config.yaml
encoder_norm: "batchnorm"
loss: "mse"
steps: 6500
lr_schedule: "cosine_restarts"
adamw_weight_decay_other_params: 0
Rows from block 5 of the encoder of a small image VQ-VAE, named by matrix and row number. Rows with one number belong to one channel. Each number is 128 + 24 x the weight over its row's rms, rounded and kept within 0 to 255. All counts start at 0. After the name is the row's rms in percent of the matrix's.
After each channel's rows are labels from the 100 images, of 14976, where the channel reaches its highest value: "peak on" is the class under the peak. Only what is clearly more common there than usual is listed. The data: cartoon faces. In brackets: how many of the 100.
# convs1: grouped (16 groups) 3x3 conv, stride 2 (encoder.blocks.5.convs.1.weight, 288x18x3x3), inputs within the group 0-17, a 3x3 kernel for each
# convs2: expand pointwise conv (encoder.blocks.5.convs.2.weight, 576x288x1x1, transposed), outputs 0-115

convs1.213 102 [137 126 131  91 155 130 141 139 110 137 114  89 105 112 148  83 136 139 115 153 129  98 127 135 129 153 126 121 120 113  96 151 157  87  99 112  93 128 136 106 122 139  82  89 156  99 112 112 116 149 132 118 147 125  90 158 101 157  97 134 143 152 121 132 118 110 165 113 127 134 114 136  97 126 119 171 161 121 122 117 107 126 117 106  98 133 142 124 161 136 106 111 160 124 127  97 142 122 158 115 117 129  99 130 135  87 147 138  46 160 153 185 108  90 176  95 177 114  89 133 121 137 113  93 150 182 166 116 166 105 156 121 141 153 121 116 134 127 139 130 178 108 126 102 126 116 146 148 105 167 168 113 185 124 102 101 137 137 124 139 140  99]
convs2.213 104 [118 124 123 131 163 145 122 133 160 128 136 111 115 126  84  80  72 120 124 105  87 154 112 122 122  68  84 160 110 106 143 123 106 122 162 124  87 128 128 123  88 156 139 129 132 126 149  76 149 115 153 162 143 137 121 168 168 146 117 133 127 101 167 124 117 131 140 199 141 127 110 138 130 155  90 107 149 137 110 178 109  93 120  83 120 130 156 140 144  83 181 126 142 124 140 127 127 116 105 117 116 152 141 120 138 134 166 119 148 100 112  98 138 116 140 105]
peak on: hair (32)

convs1.251 095 [125  66 105 149 143 145 152 115 122 122  81 118 114 121 109 126 155  97 125 160 129  86 105 185 111 130 115 112 122 149 109 123 142 107  94 141 103 134 107 169 126  93 138 158  86 118 114 149 104 107 112  93 129 132 124 141 138 156 108 105 139 142 139 102 109 148 102 122 111 188  85 110 107 159 118 155 113 117 126 172 120 120 172 115 132 148 138 137 101 146 109 134 115 187 130  97 221 105 109 101 123  89 113 130 120 124 143 121 122  83 101 122 153 147 138 137  96 121 110 111 136 156 110 123 150 121 121 141 121 114 133  88 116 136 123 108 152 109 125 152 109  65 185 113 153 146 114 112 123 149 122 117 136  95 126 154 107 130 131 114 109 161]
convs2.251 101 [154 142 126 105 109 117 126 126  92 134 140 145 160 147 139 138 144 164 115 144 148 158 122 123  77 153 130  96 145 166 109  97 176 107 151 125 144  89 129 130 162  85 132 142 141 121 129 128 135 158 128 144 142 115 106  87 102 155 153 159 104 119 132 126 131 117 169 126 105 162 113 145 122  58 163 158 170 116 131 157 165 166 162 117 108 162 132 106 122 172 124 149 121 140 111 145 137 128 128 106 126 155 107 106 153 139 142 137 108 144 136  86 152 141 157 117]
peak on: hair (29)

convs1.103 097 [130 139 127 109 100 103 109 148 152 172 121 157  89  90 152  89 119 151 137 117 138  97 104 146 125 134 171 105 163 116 102 161 148 115 114 105 105 149 132 109 100 124 126 116 140  78 119 134 134 142  94 132 123 158  81 138 135  97 129 150 118 124 139 181  85  59 117 166 138 150 153 122 125 133 157 121 132 167 126 125 117  98 137 119 103 139 108 125 144 161 126 128 144 116 115 113 128 135 193 143 113 131 136 118 189 146  97 126 110 119 115 104 117 172  93 157 111 115 123 163 164 137 100 186 171 120 133 132 164 119 109 102 112 117 196 159 117 106 112 148 139 154 120 110 161 100 134 127 122 114 108 120 117 140  98  98 113 127 114  97 109 148]
convs2.103 099 [106 139 100 132 163 161 124 107 130 139 149 135 153 124 150 118 109 122 104  84 140 139 184 112  89 141 149 111 121 127 128 133  63 116 110 155 132 195 129 119  89 129 130 128  88 122 120 117 129 102 117 129 113 105 112  93 126 135 108 114 113 114 120  98 112  60 137 136 131 127  90 120  94  94 118 137 144  97 142 145 143 143 156 106 113 147 136 192 141  99 111 142 108 142 132 108 133 134 119 111 143 134 113 114 121 145 134 156  94  96 110 102 127 125 102 163]
peak on: clothes (46); hair (31)

convs1.43 096 [184 156 109  71  84  69 171 156 118 134 156 129 147 101 123 142  97 100 117 100  99  86  98 115 139 135 165 159 152 125  87 118 113 130 125 111 134 130 119 140 143 118 128 108 104 151 149 115 110 102  99 191 157 152 102  91 112 139 186 116 101 112 137 141 100 150 141 161 121 117  81 128 103 134 100 108 142 117 117 103 150 130 122 112 138 119 137 145 128 155 136 119 127  98 133 139 156 119 140 156 125 133 118 139 111 194 118 132 113 147 107 129 107 161 170 124 146 128 123 130  94 141 112 153 141 139  87 131 151 144 149  88 125 114 171 117 104 168 132  75 113 153 156 124 119 118 128 116 136 127 153 134 130 174 163 152 127 128  84 162 143 114]
convs2.43 099 [176 120 114 146 134 147 111 136 194 130 115 164 116 140 143 138 105 121 142  80  99 171  92  91 131 133 144 103 146 149 104 153 147 126 105  95 120 165 140 122  98 112 110 152  99 150 124 115 105 105 152 157 126 138 194 153 144 149 151 115 116 162 111 111 110 120 183 125 152 142 138 122 112 115 109 146 114 129 129 108 143 149 169 169 154 115 142 147 129 103 184 101  70 146 132 129 134 111 157 173 129 126 104  86 149 127 154 140  55 120 139 122 119 162 138 118]
peak on: skin (37)

convs1.22 097 [163 154  98  98 114 148 169 150 131 123 116 132 159  91 107 165 153 151 125 156 110 162 115 124 106 140 105 147 111 123  93 127 142 166 135 128 146 129 141 134 137 163 139 164 149 107 152 170 217 144  59 122 119 137 145 137  71 119 131 150 102 149 134 146 126  93 137 122 116 196 167 141 148 122 132 108 142 117 147 136 121 134 162 123 119  95 112 149 147 138 113 112 108 106 160 112 130 102 150 152 116 148  98 101 126  87 151 143 110  91  98 133 156 146 102 116 139 177 112 139 129 107 116  88 137 170 117 133 124 122 141 116 109  98 178 127 120 125 181 139 120 128 135 115 125 156 154 129 100  99 170 151 123 111 111 141 138 123 125 109 159 117]
convs2.22 093 [148 168 124  93 108 139 119 129 119 167 154 130 139 120 139 140 111 107 130 128 162  89 134 124 131 133 107  89 142 136  96 127 162 105 116 166 137 114 105 117 135 133 117 129 188 128 102 125 127 133 133 159 136 115 152 112 109 117 106  96 122 112 154  97  99 139  95 149 102 138 144 122 140 195  91 162 100 132 159 141 169  87  96 166 121 110 146 122 107  67 129 100 120  94 155  89 135 103 117 107 133 149 113 146 151 151  93 137 118 153 133 159 147 113 174 106]
peak on: skin (73)

convs1.147 097 [146 131 133 168 117 119 123  91 133 163 121  94 128 172 135  93 118 114 158  88  97 123 152 132  93 107 138 104 155 141 174 140  93 165 133 109 137 113 137 146  99 106 118 134 105 135 124 111 133 132 104  99 120 132 112 110 121 140 108 119 101 163 162 118 107 112 111 137 144 102 141 159 151 107 120 153 135 112 123 136 157  94 134 130 132  84 129 154 147 136 119 107 114 126 116 124  90 122 150 116 110 154 155 117  93 183 151 145  62 131 167 117 117  93 138  95 151 121 127  99 135 129 145  97 108  99  82 128 142  95 141 134 161 108  80 123 127  94 116 148  82 158 155 165 174 151 135 146 138 131  87 137 115 192 105 117 111 142 166  90  88 142]
convs2.147 098 [152 117 138 137 161 112  99  99 156 124 119  87 122 100 134  96  99 141 101  90 125 137  97 114 115 100 179 138  95 182 153 112 140 126 121 106 121 139 127 114  95 120 124 113  94 135 121 155 125 149 102  77 122  95  91 131 114 135 117  70 118  99 102 104 131 109 168 126 119  71  97 122  85 131 126 137 139 144 130 140 182 148 124 146 100 171 111  94 131 138 109 169  80 126 129 119 143 128 143 126 146 118 105 131 117 151 209 146 104  93 117 131 110 141 119 165]
peak on: clothes (43)

convs1.165 097 [116 141 115 143 131 152 131 129  97 117 127 133 116 152 101 109  95 143 141 110 152 163 110  95 115 100 136 141 139 184 139 156 104 140 120 126 103 109  94 124 119 129 154 115 130 126 155 145 124 121  85  91 154  90 118 137  93 102 122 129 120 146 103 166 134 125 162 127 106 137 116 172 121 132 107 147 118 144 111 122 111 154  93 102 118 119 133 158 143 130 116 165 124 183 107 131 132  98 239  95 137 141 120 132 130 150  89 173 132 125  95 154 139  76 123 121 165 104 119 126 149 148 141 145 139  86 113 110 139 187 117 122 186 117 104 145 121 138 152 131 134 120 105 188 137 123 126 114 120 140  99 122 126 118 149 173 155 120 110 114 147 164]
convs2.165 105 [125 148 119 141 123 112 124 147 108  96 116 131 124 156 103 150 139 110 107  95  91 144 143 116 105 140 149 146 141 110 104 127 130 115 121  97  78 132 126 122 141 143 143 123 109 121 105 183 111 110 123 135 122 146 143 107 144 125 152 121 137 174 144 120 116  95 126 141 141 150 151 107 146 168 151 106 136 139 128 150 109 136  93 130 143 134 116 115 124 169 148 125 105 154 122 123 129 104 127 159 100 148 141 128 108 125  63 135 118 114 160 168 153 111 147 117]
peak on: skin (42); hair (29)

convs1.221 093 [158 125 141 125  92 107 106 187 209 146  89  87 138 145  96 110 143 114 107 160 106 110 165 132 102 126  96 129 152 156  97 158 112 125 129 109 116 138 108 109 144 144 110 143 121 104 115 103 158 138 116  97 131 112 138 126  88 102 112 111 156 114 124 131 129 101 139  91 130 151 110 164 125  95 120  89 139 144 112 147 147 139 119 103 105 129 112 132 143 140 125 139 140 143  92 114 125 169 176 118 112 124  91 129 104  75 136 106  92 159 141 136 163 172  89  93  84 112 129 114 134 148 121 142 127  99 152 127 181 135 149 156 156 113 102 167 146 147 132 164  81 108 125 133 131  88 119 128 137 163  87 136 134 146 163 163 117 108 108 134 141 126]
convs2.221 098 [193  83 120 122 109 180 116  99  90 124 126  94 111 153  72 121 137 147 121 128 143 158 122 161 156 126 127 141 136 124 101 146 168 126 113 124 149 135 122 122 132  93 120 140 118 142 142 169 143 119 125 110 141 134 157 140 108 139 112 119 161 136  90 126 100 174 119 143 128  96 124  92 119 116 128 123 153 129 140  99  90 103 148 112 135 161 134 162 141 141  82 141  90 116 130 152 122 107 155 126 119 106 109 101 147 141  96 153  87 135 147 114 126 139 111 125]
peak on: clothes (57)

convs1.96 100 [138 124 138  88 119 160 103  93 154 125 150  95 129 101 152  95 100 166 106 152 117 149 121  79 141 125 237 144 124 136  93 101 130 109 127 127 107 139 119 116 119 114 125 145 142 134 134 148 157 192 113 134 129 115 148 106 128  86 145 171 120  93 223 120 115 132 118 116 126 127 131  71 135 109 137 100 101 169 120  95 153 118 152 117 149 111 114 121 151 128 131 112  94 120 118 151  94 103 149 141 162 130 137 110 139 102 109 112 102 136 157 111 107 117 132 108 130 129 138 162 116 125 126 127 144 111 137 188 123 122 145 126  80 146 143 172 133 139 132 115 149 137 126 156 121 110  96  88 129 136 140 129  89  97 125 125 130 139 122 113 129 139]
convs2.96 103 [164 115 164 154 136 171 107 149 136 127 153 128 155 136 176  78 137 124 102 133 142 169 133 112 171 120 129 123 122 148 103 140 126 113 131 123 110 154 115 123  62 132 139 168 117 156 137 156 158 142 153 121 124 129 107 119 130 112  78 145 119 147 161 113 164 139 155  99 103 169  94 124 122 166 103 171 150 135 138 112 135  78 122 143 150 145 139 118 126  73 138 142 132 117 137 107 145 140  92 124 138 134 106 155 157 131 104 132 143 143 139 147 113 131 119 119]
peak on: eye (64); glasses (27)

convs1.59 097 [123 125 129 106 152 128 124 121 102 146 173 111 164 137 117 146 141 102 138 122 130 122 101  95 156 124 115 178 140 143 124 109 129 131 119 123 155 125 160 144 108 143 163  94 138 122 126 101 128 132  96 164 155  72 123 123 152 128 122 130 104 118 161 123  61  69 139 128 136 141 148 170 156 149 167 122  94 165 115 115 158 130 118  89 149 139 155 109 101 134  96 167 142 164 140  58 164 168 134 126 158 145  97 160 142  87 142 127 108 128 124 129 140 168 123 128 134 112  88 176 113 147 116 101 115 118 145 146 100 131 121 159 128 122 158 136 115 111 103 142 141 102 127 136 123 149 111 151 151  94 147 141 142 188 104 134 167  93 138 166 147 154]
convs2.59 095 [170  95 153  92 125 178 132  97 111 164 128 187 108 159 183 110 123 116 128 174  80 147 146 128 105 116 134 104 127  94 155 156 161 144 128 132 161 117 114 142  97 114 155 120 108 112 110 154 120 100 105 142 130 152 113 109 151 119  97 105 128 129 127 130 148 125 116 117 144 183  73 157 172 132 105 101 152 120 168 100  82 170 116 138 115 128 114 111 120 123 127 144 150 117  53 118 128 117 118 106 157 139  95 146 112 112 144 144 168 126 114 123 145 123 127 114]
peak on: hair (60)

convs1.257 102 [121 131 164 122 153  94 130 149 122 149 166 131 176 145  94 123 110 101 127 128 139 117 113 144 102 133 143  98 143 104 119 142  89 129 146 104 110 134 102 115 145 126  90 102 143 165 120 139 143  83 158 102 117 147 144 179 112 134 102 146 160 116 127 122 179 145 113  95 132  92 136 164 144 133 120 123 136 142 136 108  99 147 147 123 112 197 133 151 104 104 132 113 121 113 103 127 117 143 160 170 115 159 116 134 104  96 206 128 136 103 102 144 111 165  92 169 122 169 158 141 129 144  92 145 160 116 103 160 109 104 152 112 154 162  81 145  96 127 146 118 138 181 132 131 103 106 102 156 129 116 123 165 115 103  92 103 114 147 139 139 145 115]
convs2.257 100 [118 136 118 111 137 118 134 120 114 107 142 147 136 154 154 144 103 117 156  99 113 167 135 135 106 103 117 122 122 122 126 115 159 131 120 125 149 137 131 131 103 130 142 116 110 108 133 129  84 116 138 122 133 132 125 130 107 109 133 151 116 154 149 116 110  63 139 167 154 139 138 147 134 138  91  77  69 133  97 143 130 116 116 151 130 120 175  96 147 119 176  91 182 146 149 100 131 135 144 121 126 145 137 122 136 142 134  94 130 107 174 130 135 111 136 163]
peak on: skin (46)

convs1.25 096 [ 85 126 105 125 148 144 128 133 118 156  98 124 109 127 117 165 114  85 144 146 108  87 117 137 132 146 123 104 143 139 109 148 127 133  51 168 148  98 129  93 132 100 133 103 124 124 145 108 103  98 108 154 135 106 129 143  96 143 130 147 101 170 103 120 120  84 114 112 105  93 114 107 177 111 128 160 134 119 117 140 121 107 150 108 117 128 172 115 120 139 120 134 102 159 136 122 197 127 103 136 123 195 127  97 167 105  83 150  94 140 106 172  92 129 132 168 144  52 140 116 171 122 151 157 127 135 107 130  90 150 135 105 120 135 113  89 128 138 123 119 124  92 160 111 110 124 119 120 105 120 112 141 105 112 108 118 142 107 153 145 142 159]
convs2.25 095 [152 147 139  72 180 138 130 141 122 109 155 150 162 160 137 118 114 161 129  98  99 142 161 118  74  94 131 133 110 110  97  73 157 136 130 117 143 176 116 127 107 117 132 135 145 142 121 151 164  98 132 132 116 160 111  92 143 129 109 142 124 113 105 136 154 119 141 118 166 118 145 107  81  93 126 151 102 129 131 139 109 180  91  80 127 109 143 148 103 123 110 107 112 132 145 132 125 121  87 120 143 152 175 152 176 144 144 124 143 111 120 158 119 131 176 157]
peak on: clothes (45); hat (34)

convs1.93 090 [148 168 147 124 113  89 163 139 163 108 138 127 124 102 155 144 142 155 117 170 123 118 127 106 147 110 210 165 134 125 149 148 119 126  93 139 115 110 146 157 135 110 126 118 153 121 158 119 113 145 121 133 146  63 146  86 137 139 102 127 129 100 206 115 151 163 111 163 147 116  94  93 124 149 134 100 128 139 194 118 188 118  91 149 143 123 148 140  74 162 138 111 112 111 114 143 136 145 113 129  84 158 157 146 147  99 104 109 141  90 140 119  98 128 115 125 118 136 129 130 147 134 164 174 120 170 105 116 109 131 132 101  96 145 110 144 124 109 132 145 120 144 113 127  98 140 110 114 125  88  95 120 102 110 138 112 124 125 141 135 122  93]
convs2.93 092 [109 136 142 154  90 107 154 108 111 144 114  96 156 164 100 159  96 109 133 115 119 169  91 119 138 154  87 111 141 165 139 129 103 129 129 128 121 139 159 133  88 135 104 128 126 124 135 168 102 113 132 123 101 113 121 134 146  84 137 119 140 145 147 146 105 105 134 143 139 102 148 120  94 148 103 106 122 123 122 139  97 123 140 107 125 152 175  97 137 120 105 141  96  86 156 129 131  87 127 139 103 130 104 101 112 164 182 157 141 139 102 113 134 102 149  90]
peak on: eye (45)

convs1.237 103 [116  88 125 156 118 137 147 142  98  92  85 122 123 131  96 148 139 213 123 129 119  93 160 132 127  98 150  98  98 134 152 120  94 145 126 110 159 133 108 100 148 103 148 114 121 128 116 114 110 118 139 103 102 185 136 146 109  75 123 155 163 116 116 123 101 121 127 127  98 100 121 123 119 181  68 104 161 146  99 134 131 129 107 118 136 136 115 151 172 106 139  98 141 131 119 130 133 198  73 115 126 140 134 120 161 134 105 138 112 136 159 121 130 129 125 151 118  84 136 105  63 108 152 147 137 138 127  96  86 123 124 130  98 148 109 160 129 183 110 167 124 119 124 102 108 126 110 128 138 131 112 126 143 110  96  94 108 118 147 107 137 109]
convs2.237 100 [112  97 124 132 122 107 138 126 111 121 121 158 131 127 126 155 107 118 145 117  88 131  88 140 102 135 110 111 150 160 107 104 105 121 123 145 148 103 127 122  92 109 119 112 162 111 101 127 124 125 121 154 102 129 148 130 109 114 126 157 111 113 161 112 142  78 108 108  93 125 134 162 128 130 136 144 161 121 110 151 122 124 177 104 107 171 110 107 106 139 113 143 150 152 119 118 119 141 138 133 125 125 141 138 170 159  79 119 134 165 117 113 115 142 140 124]
peak on: hair (72)

convs1.216 089 [103 147 109 119 168  90 172  89 107 102 128 193 113 132 113 136 149 127 136  97 143 123 160 146 127 122 110 136 142 138  83 109 123 144 112 171 148 124 151  93 102 111 139 120 183  71 109 128 166 123 133 108 157 140 163 133 131  88 151 115 141 135 118  88 127 175 159 122 105 155 135 110 152 137 119 142 108 114 127 127 176 119 146 144 172 118 151 120 123 114 125 156  93 131 107 117 148 111 144 141 141 165 102 128 169 120  84 109 141 119 134 153 151 127 144 128 112  84 149 174 160 125 126 132 123 139 183 117 154 113 108  99  84 156 125 132 143 152 110 133 166 116 126 190 113 129 106 122 124 121 140 126 112  97 129 102 162 104 102 181 134 121]
convs2.216 102 [113 129 103 140 131 148 120 117 130 113 133  65 129 130 157 108 118 138 104 131 129 169 124 143 100 136 145 127 141 125 153 118 128 110 141 131 126 163 155 126 123 128 148 145 167 158 134 174 148  97 136 143 138 143 124  69 111 106 109 106 123  83 107 103 158 106 143 160 137 131 147 124 152 163 169 103  77 108  97 139 149  87 120  85 135 149 110 107  97 146  98 139  88 108 116 137 129 118 101 135 113 140 148 153 173 170 133 132 127 121 130 110 108 139 146 105]
peak on: skin (86)

convs1.263 100 [103  96  93 164 151  99 126 131  94 150 115 132 162 140  95 113 103 127 140 138 113 135 146 102 148 140 139 137 139 140  83 103 135 157 153 129  71 124 126 128 117 146 128 134 115 140 148 124 164 111 125 182 112 151 165  99 146 118 145 135 125 104 149 148 147 156  94 115 121 153 132 143 131 135 143 122  92 125 141 116 143 139 104 118 107 122 135 108 186 104 133 124  93 106 140 132  91 138 112 134 161 105  87  99 127  54  98 138 105 120 183 150 150 121 142 111 131 131 120 144 114 151 111 138 133 130 144 142 134 113 117 143 188 129 138 133 127  92 145 147 143 126 109 140 224 223 128 103 111 144 106 105 115 133 140 154 130 128 118 125 108 125]
convs2.263 109 [151  91 160 173 126 181 129 129 176 135 123 105 146 133 109 143 168 135 117 122  95  90 142  99 162 122 146 122 111 122 155 154 165 108 130  92 140 105 120 135 129  91 127 127 116 123 128  79 124 151 156 132 129 123 138 112 120 139 126  98 119 135 134 117 166  93 118 159 137 132 132 114 182 146 116 158 129 147 123 152 120  82 148 117 135  87 113 151 166 124  99 105 147 137 155  99 142 145 114 112 111 128 144 126 111 144 158 172 122 101 140 137 162 103 103  89]
peak on: hair (65)

convs1.107 095 [157 140 155 135  78 110 116 159 126 115 106 145 126 128 121 121 110 147 143 105 159 146 107 135 105 136 112 147 155 123 132 119 132 112  83 153  95 131 120 190 134 112 144 109 147 124 115 134 182 139 115 110 123 149 122 159 127 147 123  90 134 104 148  82 130 137 126 105 164 106  95 117 188 131 178 160 109 177 134  87 139 131 115 127 114 119 136 124 126 131 128  96 132 165 116  80 140 110 169  98 104 120 104 162 130  90 114 125 129 143 123 115 112 129 120 130 103 163 146 132 152 121 141 179 134 129 116 175 146  74 143  80 103 195 121 124 123 109 104 118 151 155 100 150 121 103  71  93 132 139 138 103 149 104 103 106 130 130 118 115  92 163]
convs2.107 097 [193 108 158 130 131 124 134 123 147  83 117 105 173 160 172 148  91 102 129 127 143 146  70  87 114 145 140 113 174 157 114 126 155 126 133 127 135 145 121 130  91 134 123 107 135 112  82 176 132 157 111 145 136 138 111 150 100 100 135 156 120  75  84 131 136 104 146 184 130 117 138 133 103 131 132 162 140 126 130 124 171 121 141 132 123 124 140 154  81  79 101 167 100 166 107 103 118 118 123 166 136 122 131 142 191 125 141 166 149 133 105 145 134 133 129 140]
peak on: hair (33); hat (25)

convs1.229 104 [135 127 153 157 166 116 122 118 106 116 100 117 111 123 120 103 139 152 141 128 128 118 126 103 106 150  75 156 159 126 109  71 124 113 157 169 167 138 134 118 119  93 218 160 154 154 115 124 118 150 111 130 129 125 149 141 152 102 136 103 153 149 126  94 150 153 125 156 123 159 149  95 117 104 129 133 150 118 142  95 124 122 131  86 136 130 115 141  91 126 127 136 114 132 133 108 100 111 201 121  87  97  94 149 137 103 113  87 162 122 129 160 130 122  96 112  83 160 138 148 122 109  84 135 139 170 166 186 143 124  94 159 135 146 107 151 127 149 112 153 158 114 124  97 106 134 138 112 136 139 121 161 106 110 156 108 141 107 107 132 104 159]
convs2.229 104 [ 97 116 126 136 123 134 139 124 117 114 104 100 164 123 102 141 124 138 130  70  92 116 192 134  99 114 112 127 153 124 151 121 150 138 125 102 121  70 126 130 152 131 125 152 134 116 103  81 122  97 124 112 145 142 130 134 111 131 207  97 138 134 145 130 127 109 133 192 147  86 141 118 145  92 107 138 108 114  92 128 191 139 156 165 133 112 143 115 110 168 109 157 152 166 127 115 132 119 108 100 108 128 112 123 129 162 138 123 125 130 180 113 123 146 127 128]
peak on: skin (43); hair (30)

convs1.204 105 [142 153 143 111  90 153 133 145 107 114 146  99 126 118 136 101  85 149 109 154 107 107 129  96 144 137  70 134 129 153 112 152  94 164 111 184 112 127 143 137 143 138 158 149 107 138 128 115 119 118 152 133 140 134 103 106 119 148 111 161 122 116 145 104 126  86 129 127 141  70 131 104 120 133 152 137 124 114 165 121 181 131 164 134 172 106 129 134 135 104 203 128 135 152 149 124 117 119 108 116 131 152 160 101 179 101 120 149 160 118 145  95 134 157  94 154 119 137 182 132 112 100 112 147 106  89 138 108 104  99 124  85 155 145 104 122 126 141 105 112 119  98 111 156 139 124 122 180 131 122  99 109 131 127  98 140 172  91 154  96 116 179]
convs2.204 092 [167 134 120 110 119 127 148 123 137 128 109 122 110 131 158 105 135 142  94 139 122 138 123 134 142  99 153 153 145 138 133 151 144 111 121 124 132 125 130 124 109 132 141 125 109  86 127 126 105 115 111 120  98 128 135 118 164 100 113 113 140 107 150 146 143 119  82  87 146 179 146 120 151  82 139 137 107 124 138 107 128 164 122 131 136 125 138  98 135 128  94 142  93 105  90  86 129 105 115 124 139 138 122 131 157 117 107 124 119 129  90 140 106 133 148 168]
peak on: skin (78)

convs1.122 102 [119 102 171 144 137 126  97 110 152 119 148 110 152 141  99 143 101 120 107 119 133 123 130 142 148 179 118 120 158 120 107 122 154 205  89 120 126 149  97  98 169 106 137 105 166 104  99 183 143 114  79 137 147 147 115 121 162 120 154 132 151 126 131 146 172 125 134 112 131 171 106 122 113 116 117 146 130 121 110 115 138 129 131 125 170 111 141 175 126 150 149 115 126 157 137 105 138 102 109 131 127 127 120 107 132 126 170 118 150 138 114  81 158 142 123  93 150 197 141  92  88 110 147 104 145 155 148 113 147  85 146  99 167 141 127 123 107 124 130 123 119 111 135 112 124 147 103  98 124 192 165 104 135 131 136 119 105 104 142  75 108 168]
convs2.122 099 [ 79 135  96 118 132  66 139 125 141 109 133 104 167 113 138 110 100 129 115 164 116 118 169 156 160 111  65 154 106 140 164 100  84 108 129 122  96 137 150 128 144 105 134 122 181 139  98 123 137 134 119 145 138 126  94 153 152 124 124 158 135 127 106 119 120 203 118 129 132 114 121 112 139 148  91 126 136 131 110 134 156 101 129 110 107 114 109 164 140  95 149  83 102 147 103 160 122 134 106 124 130 154  99 106  87 158 129 125 114 114 126 143 119 120 152 131]
peak on: hair (66)

convs1.78 109 [138 116  80 144 119 105 131 147 113  96 155 189 126 131 188 128 119 120 131 129 165 134 154 119 139 133  92 141 133 171 134 123 117 146 146  89  97 143 101 108 131 116 109 139 142 152  92 131 149  98 140 112 130 131 154 117 160  86 123 115 147 125 118 123 106 134 164 134 118 127 134 122 126 149 116 113 119 180  92  99 132 126 110 150 101  91 181 148 111 145 149 136 178 145 106 160 113 126 137 142  89 118 105 143 161 137 116 156 128 132 136  78 118 155  91 117 138 132  98 140 136 143  94 167 106 109 141 144 115 121 123 113 165  95 155 118 123  91 135 117 111 149 122 153  62 110 137  55 138 199 125 123 137 129 103 109  87 129 132 167 135 133]
convs2.78 107 [142 109 108 116 135 144 119 114 150 155 101 166  81 127 136 155 137 129 142 117  94 140 145 150 150 141  83 133 135 140 112 122 138 151 139  96 105 196 130 132 115 129 109 120 105 100 147 155 114 116 133 119  94 113 133  91 139 153  83 138 129 138 116 102  68 100 100 172  81 177 100 155 119 104  90 107 167 129 151 142 132 134 121 110 146 136 134 117 148 132 170 116 122  95 115 128 120 126 130 143 165 141 125 120 121 137 128 137 119 143 128 110 129 115 104  95]
peak on: eye (57); skin (36)

convs1.97 099 [130 148 127 159 117 130 101 128 200 116 144 133 110  97 132 134 140 147 114 135 150 153 116 116 134 116 134 115 126  88 177 147 119  97 107 108 130 145 131 126 137 121 155  86 127 131 113 127 116 139 141 151 104 118 119 117 131 156 124 160  77 135 119 127 104 109 107 133 110 189 178  99  81 174 116 173 168  92 124 103 135 119  96 141  94 127 131 106 193 124 107 143 139 138 124 109 121 102 141 122  93 120 125 166 127 165 106  80 102 136 129 112 126 122 185 156 109 143 119 166 170 117 118 202  97  93 105 118 120 128  94 115  87 119 143 177 123 151 121 144 127 127 107 130 133 108 110 116 145 132 148 126 101  94 111 127 109  98 161 124 128 135]
convs2.97 102 [130 143  84 122 114 106 158 124 124 137 124 156 100 148 149 139 114 141 152 103  96 177 117 128 129 162 129 104 151 115 154 146 101 119  97 105 148 184 133 138 122 147 139 139 136 117 114  99 128 159 133 118 132  96 149 140 132 128 198 123 150 157 136 123 134 175 159 106 129 133 165 138 115 129 133 130 144 124 121 126 118  91 203 110 126 110 127 134 133  95 121 152 111 139 136 115 118 123 102 106 124 130 144 143  92 139  94  68 102 148 159 138 133 141 132 102]
peak on: clothes (97)

convs1.179 098 [118 129 136 141 106 140 140 118 113 153 118 135 111 149 155 115 101 129 150 104 137 114 117 172 133 128 124 118 130  70  94 151  83  98 164 168 134 153 105 135 125 126 170  96 180 124 130 113 131 170  97 130 113 112 129 147 113 144 142 105 140 119 124 113 139 155  97 100 143 105 124 162  97 140 183 125 126 129 128 128 123 150 119 123 140 132 123 131 107 178 112 139 134 151 142 151 187 136  63 135 112 174 128 111 124 109 145  79 118 103 155 139 115 145  96 107 142 108 111 138 125 117 110 163 131 170 119 131 133  83 127 119 120 145 119 167 125 126 156 114 175 147 115 109 104 163 124 114 162  79 127 127 199 117 103 118 122 138 100 161 106 192]
convs2.179 103 [132 103 105 106 173 150 106  98 121 140 147 140 133 128 168  86 154 138 121 176 148 119  86 138  94 128 137 128 135 158 125 110 106 148 108  91 152  91 113 129 130 134 144 142 118 145 106 128  85 121 132 116 131 101  81 158 123 122  89 142 134 133 123 126  84 143 123 100 141 156 118 121 134 152 151  98 125 144 151 144 133 116 110 138 146 157 157 108 134 139 102 129 155 123 153  90 134 117 107 120 130 121 157 139 102 124 145 110 131 136 157 149 141 120 118 107]
peak on: eye (63)